Rows from expert 0 of block 11, named by matrix and row number. Rows with one number belong to one neuron. Each number is 50 + 10 x the weight over its row's rms, rounded and kept within 0 to 99. All counts start at 0.
# gate: expert gate (model.blocks.11.mlp.gate, 8x48x192), inputs 96-191
# up: expert up (model.blocks.11.mlp.up, 8x48x192), inputs 96-191
# down: expert down (model.blocks.11.mlp.down, 8x192x48, transposed), outputs 96-191
gate.9:50 52 54 58 46 46 53 69 35 41 46 54 70 45 61 47 52 48 50 55 41 57 54 56 35 43 64 77 72 56 45 48 50 64 48 49 45 49 31 54 47 59 57 46 61 50 31 36 42 47 51 54 51 40 23 60 54 56 58 56 54 50 37 51 62 62 56 46 65 57 54 61 56 64 27 73 56 52 59 49 64 45 59 26 51 40 49 60 60 68 51 66 44 48 61 43
gate.10:52 62 68 57 37 34 49 64 41 44 50 47 57 47 45 27 39 48 81 48 44 67 44 50 54 66 49 29 48 65 61 59 49 51 31 59 44 55 48 55 45 54 50 53 38 37 35 60 50 66 76 56 63 52 46 67 34 56 54 53 58 62 50 40 46 64 52 53 42 58 56 43 39 41 58 43 52 53 54 50 44 43 34 60 49 40 50 58 54 49 59 52 46 45 61 46
gate.11:41 45 56 74 57 30 50 48 36 57 78 48 48 46 58 55 59 50 59 56 51 51 63 52 54 63 45 60 36 45 43 39 42 63 53 44 51 45 37 41 57 65 55 43 54 34 50 43 55 55 42 36 54 31 52 62 76 50 60 49 34 56 54 41 40 46 31 54 46 58 37 47 51 46 30 57 39 52 47 54 53 63 54 32 42 46 44 49 43 30 52 32 46 47 42 47
gate.12:21 48 47 53 56 50 46 30 42 32 45 66 63 48 56 54 62 74 52 52 55 53 58 70 70 50 47 46 47 42 38 46 51 48 45 49 51 54 62 29 63 46 44 55 36 46 53 58 61 60 46 51 40 34 58 48 40 55 60 51 38 43 27 48 36 52 38 46 50 52 45 39 79 44 46 40 55 67 63 46 40 54 51 60 59 48 40 32 43 58 54 46 56 57 44 43
gate.13:54 38 40 44 62 46 48 61 44 49 50 34 38 46 73 54 60 47 61 61 56 56 57 44 29 45 54 46 62 63 59 47 63 53 47 67 44 53 43 48 48 62 55 62 42 50 31 45 46 41 46 49 48 47 22 52 38 52 54 48 47 56 79 37 43 62 57 43 38 60 61 53 56 50 54 54 55 40 50 48 60 44 37 43 36 46 57 59 46 45 49 43 44 64 30 59
gate.14:61 57 43 40 42 56 54 48 48 51 38 56 54 66 55 35 49 57 68 35 54 42 39 41 60 52 60 49 58 60 49 46 51 32 33 53 41 62 38 41 62 50 48 69 59 58 40 68 52 46 66 55 42 48 32 49 52 34 52 48 53 63 45 44 51 57 68 45 61 46 28 53 45 58 58 44 67 63 54 61 47 36 46 52 59 64 31 46 56 25 64 46 49 51 40 65
gate.15:58 47 49 57 43 55 47 42 45 50 60 40 57 45 61 73 54 41 60 74 46 53 41 22 43 56 41 53 48 49 48 28 40 40 53 46 34 58 61 45 32 50 46 45 47 54 35 45 33 37 48 53 39 49 57 33 42 59 42 37 29 59 52 43 41 69 41 50 41 64 54 49 48 48 56 51 32 46 41 32 59 56 44 64 47 49 67 50 47 48 30 39 56 53 43 53
gate.16:54 65 59 56 32 63 51 53 48 51 45 62 39 65 80 37 40 52 52 60 60 49 60 52 67 50 57 44 55 49 32 34 48 52 51 45 42 39 42 52 47 57 41 58 66 39 45 39 42 60 38 49 56 41 41 46 45 58 49 41 46 50 44 47 45 60 41 64 67 56 43 36 42 45 54 53 38 47 36 55 52 60 45 52 32 64 60 63 48 54 25 40 68 36 23 58
gate.17:27 48 39 71 60 61 50 38 53 39 61 47 39 43 59 46 40 41 46 57 37 52 48 50 60 42 59 61 65 66 67 49 39 57 42 56 47 53 41 45 43 57 37 54 64 35 36 51 59 65 69 56 63 49 49 50 40 70 73 49 45 51 60 55 49 71 61 42 59 51 44 40 59 51 37 59 29 46 41 58 56 46 37 52 42 51 59 66 42 61 42 63 42 55 46 60
gate.18:61 67 60 78 44 74 52 59 55 59 51 46 51 63 55 53 54 39 39 62 33 52 42 54 42 44 64 67 61 57 48 52 41 45 34 33 42 53 42 30 36 38 64 50 61 38 38 57 48 64 57 58 46 70 24 67 52 55 44 50 62 67 53 53 52 60 50 56 68 59 44 58 36 53 42 52 47 49 44 60 44 51 30 62 34 45 35 55 52 28 57 65 55 47 36 62
gate.19:51 57 49 46 30 50 58 53 35 56 47 58 50 56 52 57 49 43 48 61 37 59 60 48 41 55 40 46 46 46 32 42 46 46 52 58 56 28 50 58 57 53 51 37 35 45 67 47 57 57 47 42 55 42 53 58 52 59 56 52 44 20 49 41 49 54 38 43 53 59 45 53 42 51 24 57 37 53 49 31 45 50 63 24 34 40 43 57 52 57 55 60 48 45 51 42
gate.20:33 50 61 30 47 54 34 78 57 58 23 57 58 47 54 32 29 69 58 40 56 43 43 60 73 62 53 45 44 31 41 45 50 42 44 54 54 39 67 57 73 38 39 61 58 56 35 60 58 50 61 47 34 57 50 54 47 51 50 57 57 54 46 52 43 57 51 39 40 45 50 55 60 45 83 46 36 64 60 47 51 40 52 61 62 53 49 42 53 50 53 53 41 62 56 46
gate.21:59 56 55 66 51 35 34 72 44 31 48 51 55 46 48 57 57 48 55 53 51 53 52 37 45 58 60 44 67 58 42 42 51 51 44 36 44 51 46 63 41 50 66 69 48 57 70 62 48 53 32 52 42 42 46 44 68 55 42 36 60 55 42 30 47 43 29 25 62 49 26 28 41 50 61 44 45 44 54 47 54 41 59 55 47 45 44 51 42 44 49 39 48 37 41 33
gate.22:44 54 55 64 59 53 65 59 54 26 60 31 38 45 55 56 31 42 31 53 46 41 61 38 52 48 61 73 73 50 61 50 59 54 35 39 55 44 48 44 29 57 56 42 67 46 38 49 44 71 64 56 53 58 46 64 50 46 47 45 39 40 54 54 56 54 72 50 74 36 61 64 47 56 37 56 65 47 60 50 57 70 30 60 47 51 44 43 59 43 43 55 34 41 39 69
gate.23:56 53 47 30 34 31 43 51 28 56 39 48 62 50 55 31 33 31 64 55 47 52 55 33 41 61 52 43 60 36 41 33 48 50 55 51 39 49 50 43 31 46 36 48 37 51 64 42 36 55 32 40 46 38 37 35 45 69 49 54 43 37 32 39 44 46 45 46 47 66 47 39 34 43 57 57 34 41 58 36 52 64 48 43 50 36 51 70 43 58 39 37 57 52 50 45
gate.24:51 54 58 43 53 28 50 38 45 38 56 61 47 57 55 50 56 69 20 39 68 58 42 40 49 56 47 50 33 58 66 54 39 60 51 51 44 49 55 54 54 44 42 58 59 62 41 48 46 55 36 46 60 32 68 62 52 54 44 57 45 37 17 56 41 53 46 58 40 38 53 50 44 46 44 58 51 59 46 65 50 52 44 36 51 54 48 41 47 59 51 55 50 53 25 56
gate.25:73 50 30 53 65 57 30 50 38 52 49 42 43 52 56 46 53 44 27 61 30 54 54 39 35 63 51 61 53 59 51 50 60 60 60 63 64 47 57 59 50 63 55 56 53 38 52 32 56 58 53 38 57 50 53 38 59 51 40 55 63 53 44 50 43 41 48 48 49 56 42 35 30 57 39 43 48 52 59 46 54 55 50 40 52 48 41 59 41 54 46 55 52 46 47 44
gate.26:55 53 40 59 56 35 52 48 45 53 48 56 36 64 61 38 57 61 49 39 55 45 40 41 45 49 53 54 55 49 48 46 49 35 36 35 48 43 67 46 52 48 58 52 57 53 57 37 52 59 43 43 46 45 41 54 62 60 39 50 51 51 34 50 56 56 60 56 55 51 56 51 56 61 38 57 61 61 58 47 61 44 38 29 58 46 55 60 47 67 50 50 42 44 63 47
gate.27:36 66 40 55 78 59 66 48 51 49 55 33 48 47 57 46 36 58 65 69 47 46 49 62 65 56 52 66 70 50 66 57 48 46 37 40 66 55 49 44 47 55 46 49 49 30 56 59 50 54 64 62 54 46 51 48 48 51 63 49 43 42 57 50 51 63 47 42 48 44 58 65 73 45 37 56 55 39 42 46 44 60 47 56 41 40 37 51 51 52 33 40 33 28 59 63
gate.28:50 45 53 52 49 44 54 39 39 29 54 54 60 51 31 56 46 54 47 32 65 37 44 44 55 52 48 46 50 55 47 54 38 63 39 61 58 55 52 50 46 42 48 54 37 63 55 47 48 32 47 53 65 54 71 49 55 38 59 53 44 36 29 47 48 32 21 48 43 32 48 32 49 41 38 32 61 48 46 63 40 48 62 37 51 58 42 32 51 54 54 42 52 47 37 38
gate.29:41 49 71 42 68 50 42 49 38 49 57 31 43 31 55 51 35 51 48 47 51 68 57 46 20 38 34 38 44 54 57 44 67 56 51 57 57 51 28 49 30 61 66 47 44 32 42 41 47 43 46 44 47 35 47 64 36 54 65 38 60 46 62 36 53 52 52 31 46 46 53 46 41 38 42 56 52 35 44 43 50 54 40 43 34 49 43 41 46 46 44 43 40 62 52 43
gate.30:46 58 58 46 43 51 56 42 53 49 42 39 52 54 45 37 38 61 55 46 49 57 51 50 42 49 31 36 42 45 64 55 46 48 43 50 36 54 52 61 48 62 56 39 37 42 41 60 64 56 66 52 41 54 35 59 50 46 60 52 66 58 32 63 48 46 67 56 39 50 56 56 43 52 52 34 71 63 59 59 46 44 36 46 68 50 51 45 60 45 45 59 42 51 61 56
gate.31:35 65 62 46 59 55 43 32 69 43 74 44 65 32 45 49 58 40 55 60 53 44 60 61 42 52 50 57 52 61 69 48 61 57 47 47 57 56 53 35 47 54 57 52 53 46 52 53 50 64 42 47 51 37 54 50 43 48 46 48 71 58 26 59 33 52 42 42 60 43 52 51 52 45 60 42 38 51 46 59 50 58 40 64 52 33 67 26 37 45 55 64 58 70 38 43
gate.32:57 55 48 58 16 50 40 37 54 60 34 36 45 57 43 53 45 37 56 63 51 49 45 39 54 55 58 55 55 53 52 37 58 83 67 67 61 52 71 59 57 63 52 51 49 75 61 33 45 47 56 54 47 43 43 48 67 52 47 37 37 52 45 43 49 52 55 41 57 59 48 46 53 53 57 46 35 52 54 48 52 49 59 50 51 48 46 47 51 44 35 49 47 36 39 44
up.9:58 67 57 60 44 46 62 56 41 40 43 60 67 58 55 41 54 47 61 49 36 61 54 52 43 43 62 73 64 53 41 56 58 57 36 42 34 58 45 58 37 45 54 43 62 48 46 49 46 57 63 67 38 54 29 61 41 40 49 60 58 64 43 61 69 52 67 46 60 58 62 64 54 70 37 55 57 61 61 48 59 40 56 46 54 54 47 61 64 62 52 63 40 49 52 59
up.10:35 47 39 58 59 55 42 40 33 57 53 49 45 59 51 67 72 58 23 53 46 41 53 63 54 42 65 61 53 46 46 50 54 46 69 44 56 47 47 40 55 52 44 33 46 45 74 42 54 46 18 49 35 38 53 28 62 38 57 39 41 46 46 59 51 31 30 41 57 44 44 50 56 44 40 39 58 46 39 47 43 51 51 41 44 48 45 41 45 69 41 42 65 55 38 44
up.11:64 48 48 37 41 67 48 40 51 46 33 53 47 50 45 59 44 48 58 62 74 51 51 48 51 42 49 48 52 49 42 57 55 51 56 60 62 59 58 51 31 41 37 60 39 65 43 32 36 38 40 59 60 63 54 32 34 61 25 40 48 45 46 43 51 62 45 55 40 48 60 41 50 42 47 46 43 24 40 38 36 48 42 60 55 43 53 55 42 53 43 53 52 47 41 47
up.12:59 51 49 55 39 51 44 70 45 62 52 47 30 53 44 41 43 42 47 48 56 33 38 25 33 47 50 56 53 63 47 38 38 52 54 51 41 43 32 45 30 56 49 42 67 64 53 44 40 50 49 44 48 64 44 49 58 52 33 49 60 50 60 55 61 51 61 65 68 48 42 48 09 59 47 38 60 43 36 58 44 54 46 47 51 54 44 59 58 36 26 54 67 44 32 47
up.13:62 63 40 52 54 56 56 39 59 41 55 57 39 59 65 54 52 22 43 41 56 58 57 32 74 59 56 67 55 52 59 38 44 36 50 42 62 51 39 41 58 45 65 37 57 60 56 36 42 57 45 64 59 48 41 47 31 66 45 50 58 37 48 58 52 57 67 60 60 59 52 60 47 61 62 62 61 60 60 49 54 40 82 61 55 40 66 56 54 73 33 61 51 51 55 62
up.14:37 30 44 43 80 47 51 54 46 56 45 59 43 50 50 61 63 54 32 55 47 45 50 70 64 47 49 53 42 34 46 50 43 43 51 43 51 50 62 64 51 45 46 38 55 46 63 53 50 47 31 53 55 53 80 34 51 54 50 49 54 38 64 61 52 43 35 49 38 54 63 45 62 45 64 50 46 48 48 41 55 43 57 66 61 48 67 45 54 78 54 44 60 48 68 37
up.15:54 50 40 43 44 60 77 43 53 61 65 47 43 58 61 63 46 51 64 48 40 46 32 44 51 44 44 52 52 55 66 54 42 44 51 61 48 58 65 41 43 46 63 46 43 61 59 54 58 40 67 63 46 65 59 33 50 46 49 52 26 61 64 53 62 57 45 46 35 54 53 43 53 49 44 38 56 60 51 46 71 40 49 60 58 54 48 51 56 48 65 44 34 57 57 52
up.16:55 61 68 54 42 61 47 52 56 56 53 63 41 71 74 43 35 48 61 73 54 52 43 55 60 53 55 43 44 32 38 46 49 44 44 30 42 51 65 53 52 54 38 44 63 39 51 54 50 58 39 50 51 38 44 32 54 42 49 38 42 62 45 55 53 39 47 55 60 48 55 39 48 50 53 50 31 50 43 51 44 61 49 55 47 63 63 43 55 61 31 36 64 38 32 48
up.17:37 52 55 45 43 31 48 58 47 56 31 39 72 46 41 45 61 62 47 40 55 41 53 54 35 58 53 37 54 38 32 40 53 56 51 43 47 44 47 69 63 48 55 51 54 76 60 56 45 42 53 55 43 52 25 51 57 57 50 46 61 49 68 47 40 22 60 50 58 55 47 62 73 49 59 44 54 54 60 52 56 63 55 44 56 33 32 35 58 44 58 55 54 67 38 42
up.18:42 44 45 44 60 46 49 49 62 43 37 49 58 43 40 48 61 39 44 48 70 58 52 49 48 62 58 46 46 58 50 44 65 42 66 29 39 45 47 60 43 45 47 48 46 30 54 55 53 41 42 42 41 45 64 36 51 42 44 29 50 43 44 51 48 50 36 39 51 41 59 48 38 42 55 44 49 41 56 39 54 41 60 57 65 46 62 41 44 61 30 39 51 53 79 43
up.19:40 57 52 48 35 51 68 47 41 38 44 46 60 66 53 48 39 37 68 52 36 63 46 55 47 60 39 36 46 40 43 62 53 44 52 55 51 58 53 64 59 54 45 44 39 46 63 65 48 43 50 70 30 61 49 53 48 64 72 60 57 55 59 49 60 44 41 39 33 56 39 60 32 51 37 51 40 62 51 36 45 22 61 54 46 48 39 69 59 52 53 52 36 63 59 39
up.20:45 55 61 49 40 53 45 65 53 34 44 50 71 43 35 35 30 58 63 54 60 54 51 57 66 68 47 43 39 41 57 45 53 55 30 63 50 46 60 51 61 57 34 46 44 58 43 52 52 54 61 53 46 53 45 59 33 63 43 55 56 57 51 38 41 67 59 47 43 58 45 59 67 51 76 60 45 56 59 50 58 41 44 70 53 35 49 48 49 46 49 49 39 51 50 51
up.21:52 54 44 29 41 67 53 40 55 72 53 62 49 54 49 46 36 48 62 45 47 51 52 57 55 52 55 47 43 56 52 50 58 41 64 62 48 54 50 38 47 39 50 36 46 52 38 37 49 39 56 41 47 57 46 59 30 52 49 69 43 52 49 61 57 64 60 57 41 51 48 62 57 50 33 52 51 56 52 57 57 47 51 38 56 52 55 67 49 46 70 64 55 66 69 56
up.22:66 59 52 38 21 40 33 41 43 52 40 64 69 51 54 45 58 59 71 43 54 57 49 55 43 48 48 37 30 42 44 49 39 45 66 55 25 51 30 60 57 48 45 57 26 54 56 48 46 36 30 40 48 53 51 46 61 52 54 60 77 61 28 52 53 53 29 47 42 65 40 38 50 52 56 65 38 53 54 48 48 40 57 41 63 47 56 65 42 68 47 46 66 60 64 46
up.23:54 40 38 57 44 54 48 38 48 45 59 66 28 57 43 47 49 46 51 62 58 44 58 34 34 52 55 71 57 64 61 50 54 57 34 45 51 48 36 32 43 64 69 39 58 41 46 44 69 58 44 51 62 61 47 45 56 36 37 39 52 59 57 46 51 61 50 62 57 53 40 48 30 54 47 72 62 52 40 61 51 61 45 32 62 52 42 33 50 47 56 59 41 46 26 47
up.24:52 41 57 65 38 63 50 66 55 51 47 43 43 48 58 68 43 34 73 46 39 44 59 64 55 55 57 56 68 44 42 50 56 42 50 47 55 47 49 45 54 58 71 46 50 48 60 53 63 40 68 43 57 71 46 37 65 48 57 40 56 60 89 48 58 42 60 34 60 55 60 46 49 60 60 45 50 48 57 46 57 56 47 60 56 48 54 41 63 45 52 51 55 44 65 43
up.25:30 39 54 49 50 30 58 55 42 55 55 64 51 33 60 55 50 54 57 49 67 47 58 46 65 46 54 49 45 32 44 43 42 31 38 36 39 41 38 42 45 42 59 46 37 53 42 48 50 41 37 47 47 32 61 53 53 42 62 32 37 45 41 56 45 57 46 36 39 45 69 52 68 41 51 65 41 50 51 47 50 63 64 34 44 47 62 32 47 61 50 47 34 39 45 46
up.26:34 51 59 35 47 48 33 64 45 48 51 56 48 32 46 57 55 57 44 60 68 52 48 50 52 39 47 50 46 41 53 52 57 59 67 68 69 44 37 65 40 38 28 46 38 62 46 63 50 44 57 52 51 47 54 52 45 51 65 55 46 54 48 49 44 49 43 44 36 47 52 33 50 43 64 39 38 49 51 47 40 57 61 62 44 63 39 54 52 32 55 40 52 55 33 35
up.27:59 41 63 33 26 26 36 41 48 53 37 71 63 42 41 61 56 54 48 35 57 59 45 38 45 52 47 37 29 51 37 45 43 58 71 65 49 44 53 56 45 50 59 55 49 65 52 43 53 45 35 40 53 49 54 49 57 38 45 58 61 42 42 42 52 34 45 61 50 43 34 45 23 49 68 54 45 53 64 57 57 46 54 45 48 56 61 48 49 42 58 56 66 56 38 35
up.28:45 54 60 59 51 54 61 54 48 68 46 39 47 61 42 27 42 53 63 48 36 62 46 63 61 31 64 53 74 61 45 57 36 52 40 42 45 42 54 41 46 31 31 63 39 67 37 45 42 36 51 43 50 52 37 58 47 51 46 57 31 35 48 49 52 63 46 55 55 46 38 53 65 45 22 54 55 42 52 46 51 45 53 41 44 61 59 70 39 56 46 43 53 64 45 55
up.29:49 54 36 62 35 54 59 58 55 45 41 62 71 62 37 48 86 55 44 55 45 45 55 55 81 54 65 61 49 58 40 46 29 53 46 44 46 31 62 45 62 46 27 44 58 68 50 49 56 49 57 40 59 49 43 53 61 48 32 53 43 40 40 59 42 62 51 58 63 39 38 56 66 50 44 56 51 54 50 48 53 64 40 58 55 46 47 65 46 44 43 60 61 41 57 52
up.30:65 44 46 56 64 52 52 66 58 54 50 58 43 44 51 62 54 56 31 58 48 51 53 48 54 40 64 74 66 55 48 48 48 64 69 59 65 52 53 47 62 53 51 73 69 79 71 35 44 51 46 47 60 53 57 40 67 57 37 55 42 40 76 48 53 65 50 40 64 43 51 56 59 53 56 75 44 50 51 48 60 61 71 61 44 59 56 64 48 50 49 50 61 47 51 55
up.31:56 62 64 50 41 60 57 50 41 66 31 52 44 59 60 39 33 47 50 47 28 38 40 64 52 56 52 47 37 51 39 60 47 55 69 60 44 53 53 66 40 52 47 53 55 73 42 54 53 36 66 62 42 60 37 60 37 52 34 56 53 57 79 45 64 58 68 55 56 56 45 73 57 50 27 52 54 40 55 56 51 46 46 48 37 61 32 53 56 54 55 51 53 41 57 65
up.32:42 67 44 63 50 36 47 39 47 57 55 47 58 39 46 34 30 38 62 39 67 59 58 43 62 50 51 36 44 48 48 49 53 54 49 35 49 49 51 67 51 57 69 46 40 47 47 54 33 56 73 53 45 57 47 48 43 35 70 52 55 53 59 52 60 37 61 31 59 58 69 54 48 59 54 33 57 43 67 49 45 50 52 48 59 41 37 46 58 50 52 41 55 54 53 43
down.9:44 54 64 52 38 59 53 47 49 62 53 53 40 42 40 41 54 64 47 54 61 57 52 44 59 62 52 55 55 58 69 41 61 55 64 40 59 40 45 26 61 60 55 72 61 47 58 47 45 76 66 46 56 60 56 44 45 64 47 48 48 53 37 51 50 57 54 48 60 57 52 53 41 36 65 64 61 50 45 52 53 49 38 58 63 51 57 60 76 66 54 59 60 63 36 51
down.10:48 47 41 67 56 55 51 65 48 54 53 54 45 57 51 43 52 49 47 52 53 46 40 50 53 53 32 66 46 69 60 37 52 70 62 29 49 39 49 54 49 76 64 43 41 59 38 44 60 58 40 34 56 64 61 40 59 58 32 46 63 49 53 46 52 61 56 38 56 27 46 44 51 44 54 63 50 44 52 47 38 57 40 69 62 46 44 69 35 49 44 64 64 49 46 36
down.11:54 78 60 68 42 41 44 46 49 56 51 56 55 50 50 41 39 65 42 53 45 46 68 42 44 37 57 51 65 54 51 34 50 51 41 49 21 45 52 35 57 43 31 50 46 63 45 47 57 55 63 70 49 42 29 69 50 43 54 44 52 49 53 35 33 44 58 31 52 39 54 56 61 61 50 39 75 25 48 51 42 43 28 55 42 39 47 39 46 49 54 46 41 65 38 42
down.12:49 56 50 36 45 56 66 49 48 43 59 51 46 54 43 45 58 54 45 51 57 50 61 62 40 72 52 56 32 64 69 38 53 51 51 47 57 51 57 60 59 60 57 40 55 31 53 37 70 54 42 43 51 56 54 58 51 43 52 48 40 44 45 63 36 26 54 46 40 63 37 69 50 59 62 53 43 68 75 55 52 50 34 61 45 42 64 73 53 42 53 60 74 49 52 34
down.13:29 47 52 50 40 40 45 48 50 57 42 60 46 47 38 62 59 64 48 29 42 46 20 50 37 35 28 53 65 45 66 49 54 56 37 31 50 48 43 54 60 48 45 28 54 35 50 70 40 50 49 41 56 45 53 56 57 46 48 54 62 33 44 64 62 53 65 61 44 55 52 37 52 39 66 53 43 62 52 57 66 37 55 45 63 40 67 62 62 49 62 67 58 65 62 35
down.14:45 60 54 44 44 50 49 49 55 41 68 51 47 55 57 42 59 50 46 33 50 49 55 67 54 64 47 56 55 68 46 63 52 61 47 51 51 38 19 58 50 66 48 35 37 65 52 45 53 56 63 42 57 42 47 48 48 58 41 52 50 53 80 45 48 50 48 19 54 44 17 60 51 44 44 40 51 50 49 45 45 34 35 64 49 43 51 66 40 21 43 60 55 54 54 51
down.15:38 40 59 61 45 36 71 67 46 38 49 55 35 61 44 33 61 41 56 30 57 47 27 62 46 63 52 41 60 60 53 49 60 46 56 76 51 48 53 47 46 40 40 51 46 29 55 65 37 43 68 31 33 44 37 49 47 40 63 45 52 60 44 50 65 46 47 44 61 60 37 39 44 49 48 53 39 32 41 53 41 41 45 37 40 40 41 65 44 53 47 42 43 52 55 41
down.16:51 51 45 55 55 57 46 63 27 50 45 55 59 45 34 70 38 58 50 61 38 52 50 52 48 55 49 51 50 43 58 46 34 41 49 30 47 44 66 53 42 63 45 57 51 36 47 50 75 59 62 80 59 71 39 65 37 58 49 51 61 43 54 54 39 24 59 65 51 55 45 56 45 50 33 57 71 48 57 54 53 37 58 60 48 51 54 54 69 46 46 47 41 55 45 50
down.17:51 56 56 37 56 37 52 43 66 43 65 55 60 48 65 35 36 54 34 46 44 43 55 42 54 59 70 64 49 57 50 40 63 61 52 44 41 44 49 62 69 41 49 59 69 47 48 45 49 52 57 29 72 58 60 50 55 38 68 55 48 49 53 50 43 41 52 30 56 43 50 67 49 60 49 51 47 61 47 67 50 46 46 69 59 46 52 60 44 38 51 52 57 33 38 54
down.18:78 65 53 59 59 53 52 63 49 42 51 59 28 62 49 52 53 34 51 57 12 52 42 56 31 48 59 63 58 61 49 41 52 48 46 68 57 46 48 51 54 52 47 32 56 75 48 57 33 46 48 51 56 52 45 62 73 36 66 56 55 56 50 39 52 49 65 61 60 50 44 43 61 46 43 59 45 30 60 47 54 32 57 54 46 57 34 55 43 46 53 40 45 30 55 62
down.19:39 44 46 45 48 44 61 67 77 71 52 49 41 30 57 44 43 66 53 37 85 54 28 49 44 48 43 55 49 46 51 56 54 57 42 69 52 45 42 58 37 33 45 56 51 56 53 42 55 64 67 40 45 45 44 41 61 47 40 58 45 55 36 48 64 59 47 58 67 54 57 64 56 61 39 71 46 69 63 58 62 49 51 56 71 56 56 49 54 49 52 57 57 39 42 41
down.20:45 58 44 52 59 35 61 50 44 59 60 52 44 54 58 60 48 44 49 52 34 55 45 72 62 54 48 71 71 36 36 42 79 47 54 57 53 60 61 54 55 37 58 37 43 50 49 45 48 43 62 56 50 45 35 56 47 40 55 55 59 39 41 48 40 40 61 45 35 52 52 48 51 52 29 61 55 53 45 37 37 68 48 26 47 57 39 59 45 53 48 40 42 52 51 45
down.21:63 62 49 38 58 46 60 39 45 48 61 45 40 42 70 57 52 48 55 54 34 60 50 47 43 48 46 63 46 69 46 55 31 49 52 64 42 54 36 53 59 65 51 35 45 62 42 34 49 55 32 48 50 28 40 48 56 58 43 41 51 41 51 61 60 46 47 39 48 50 49 58 57 62 46 59 46 45 52 36 65 53 66 45 65 49 60 53 63 54 51 29 45 47 60 75
down.22:43 57 48 65 49 38 47 34 50 49 51 48 53 42 37 40 38 48 43 53 44 47 44 49 47 45 49 57 55 53 52 42 63 50 53 65 53 40 42 55 48 45 56 46 53 33 50 57 41 53 45 51 39 52 50 52 67 41 45 59 56 47 54 31 45 42 44 36 62 38 63 47 47 53 41 39 53 34 45 61 58 77 68 79 42 47 50 48 49 53 46 56 67 50 51 36
down.23:38 73 43 61 42 48 61 49 44 53 68 50 51 68 54 58 48 52 50 65 36 38 48 56 43 56 63 48 52 63 34 41 47 38 41 54 40 42 56 56 57 62 51 52 41 36 66 41 65 54 64 44 43 65 53 53 57 33 69 65 56 56 55 80 52 39 60 66 58 65 49 46 48 55 60 55 46 51 56 52 51 56 40 51 54 55 43 63 50 33 47 39 54 49 53 48
down.24:33 47 61 38 61 49 36 49 39 43 51 55 45 43 49 37 39 44 49 57 45 64 47 61 59 41 50 36 59 50 74 42 50 44 47 63 54 53 40 35 58 42 52 59 38 53 53 48 67 49 55 32 37 39 31 54 57 52 57 47 41 45 61 41 55 51 42 40 43 52 46 68 52 54 57 51 56 47 62 48 43 33 42 52 38 41 65 50 62 53 40 77 56 58 48 41
down.25:35 61 50 64 46 42 57 31 37 43 56 56 61 49 59 52 46 42 46 50 56 50 60 57 68 35 50 41 50 50 57 47 61 45 40 56 52 53 63 31 33 45 58 50 50 49 37 43 63 47 40 57 45 40 54 34 57 44 43 35 65 50 60 41 53 40 46 32 49 41 56 53 40 49 55 39 48 43 37 33 44 71 41 55 25 54 46 28 39 40 43 45 55 37 56 43
down.26:47 66 52 46 49 48 53 21 46 30 59 39 60 60 36 56 45 47 59 64 47 39 58 55 55 66 55 51 44 41 48 55 71 42 43 58 46 53 72 54 43 45 47 68 43 40 57 37 73 39 60 54 41 44 36 63 57 56 68 41 46 37 30 51 51 41 41 43 46 56 61 62 49 60 44 47 49 58 46 44 42 55 41 50 33 51 49 52 37 34 49 50 51 58 36 34
down.27:34 58 51 53 37 61 60 39 56 62 48 50 50 46 62 52 38 52 39 55 45 45 42 42 58 55 50 59 46 37 59 52 38 54 59 49 52 48 70 68 51 53 41 59 50 57 52 45 45 61 67 55 54 61 59 36 56 55 39 63 64 49 60 32 32 44 55 40 65 42 56 56 47 37 34 62 48 49 52 76 43 57 61 79 44 49 47 29 52 36 51 42 60 24 46 48
down.28:69 51 41 40 46 58 73 65 58 40 58 63 56 56 37 49 52 38 60 59 67 59 50 43 38 55 60 72 72 79 52 70 58 54 58 47 46 53 45 38 35 50 57 36 53 56 56 49 57 40 26 53 56 36 48 52 50 40 51 44 48 61 43 49 73 53 53 60 54 43 49 49 52 54 53 56 34 46 47 43 58 42 49 48 53 52 48 68 34 61 59 39 33 21 52 62
down.29:29 37 52 49 42 34 58 44 51 48 49 34 45 47 34 57 37 54 52 53 62 44 39 33 46 44 37 42 59 30 56 53 66 46 40 41 58 38 33 74 59 50 57 44 48 64 40 71 62 49 53 45 42 66 81 51 31 51 45 50 63 62 43 58 54 37 57 48 55 55 44 43 65 56 46 38 37 76 49 56 50 54 52 66 56 45 47 49 69 51 48 56 57 51 46 30
down.30:29 35 38 48 51 57 46 62 46 60 43 49 50 47 43 20 36 63 55 43 55 56 49 40 51 52 35 47 56 60 74 56 61 45 48 27 46 46 23 57 41 56 57 55 59 47 56 49 63 81 59 54 46 44 56 46 48 56 57 56 46 39 50 53 63 52 46 36 39 38 30 71 45 43 52 45 57 65 34 55 52 30 28 74 68 40 59 51 39 38 51 65 54 61 47 37
down.31:52 40 42 26 45 61 66 39 43 57 52 61 32 71 32 46 44 56 54 48 38 51 56 40 36 47 48 54 54 53 59 59 67 48 44 41 52 57 41 53 29 35 42 45 48 30 35 44 86 60 36 44 40 51 59 48 50 37 56 43 61 40 51 56 65 30 47 51 55 73 27 66 47 45 42 53 47 66 51 53 50 41 37 50 51 52 53 47 49 37 54 69 48 53 49 56
down.32:45 37 57 65 51 51 50 53 56 37 44 50 40 55 45 46 54 36 44 46 58 49 44 37 47 61 38 47 69 48 64 43 61 43 56 36 58 43 46 51 48 63 60 52 48 57 55 64 45 64 47 40 57 58 49 46 57 38 36 59 63 55 46 26 61 68 51 43 64 42 59 46 61 55 53 69 46 46 51 44 58 45 48 37 55 63 59 54 60 49 44 61 57 45 38 34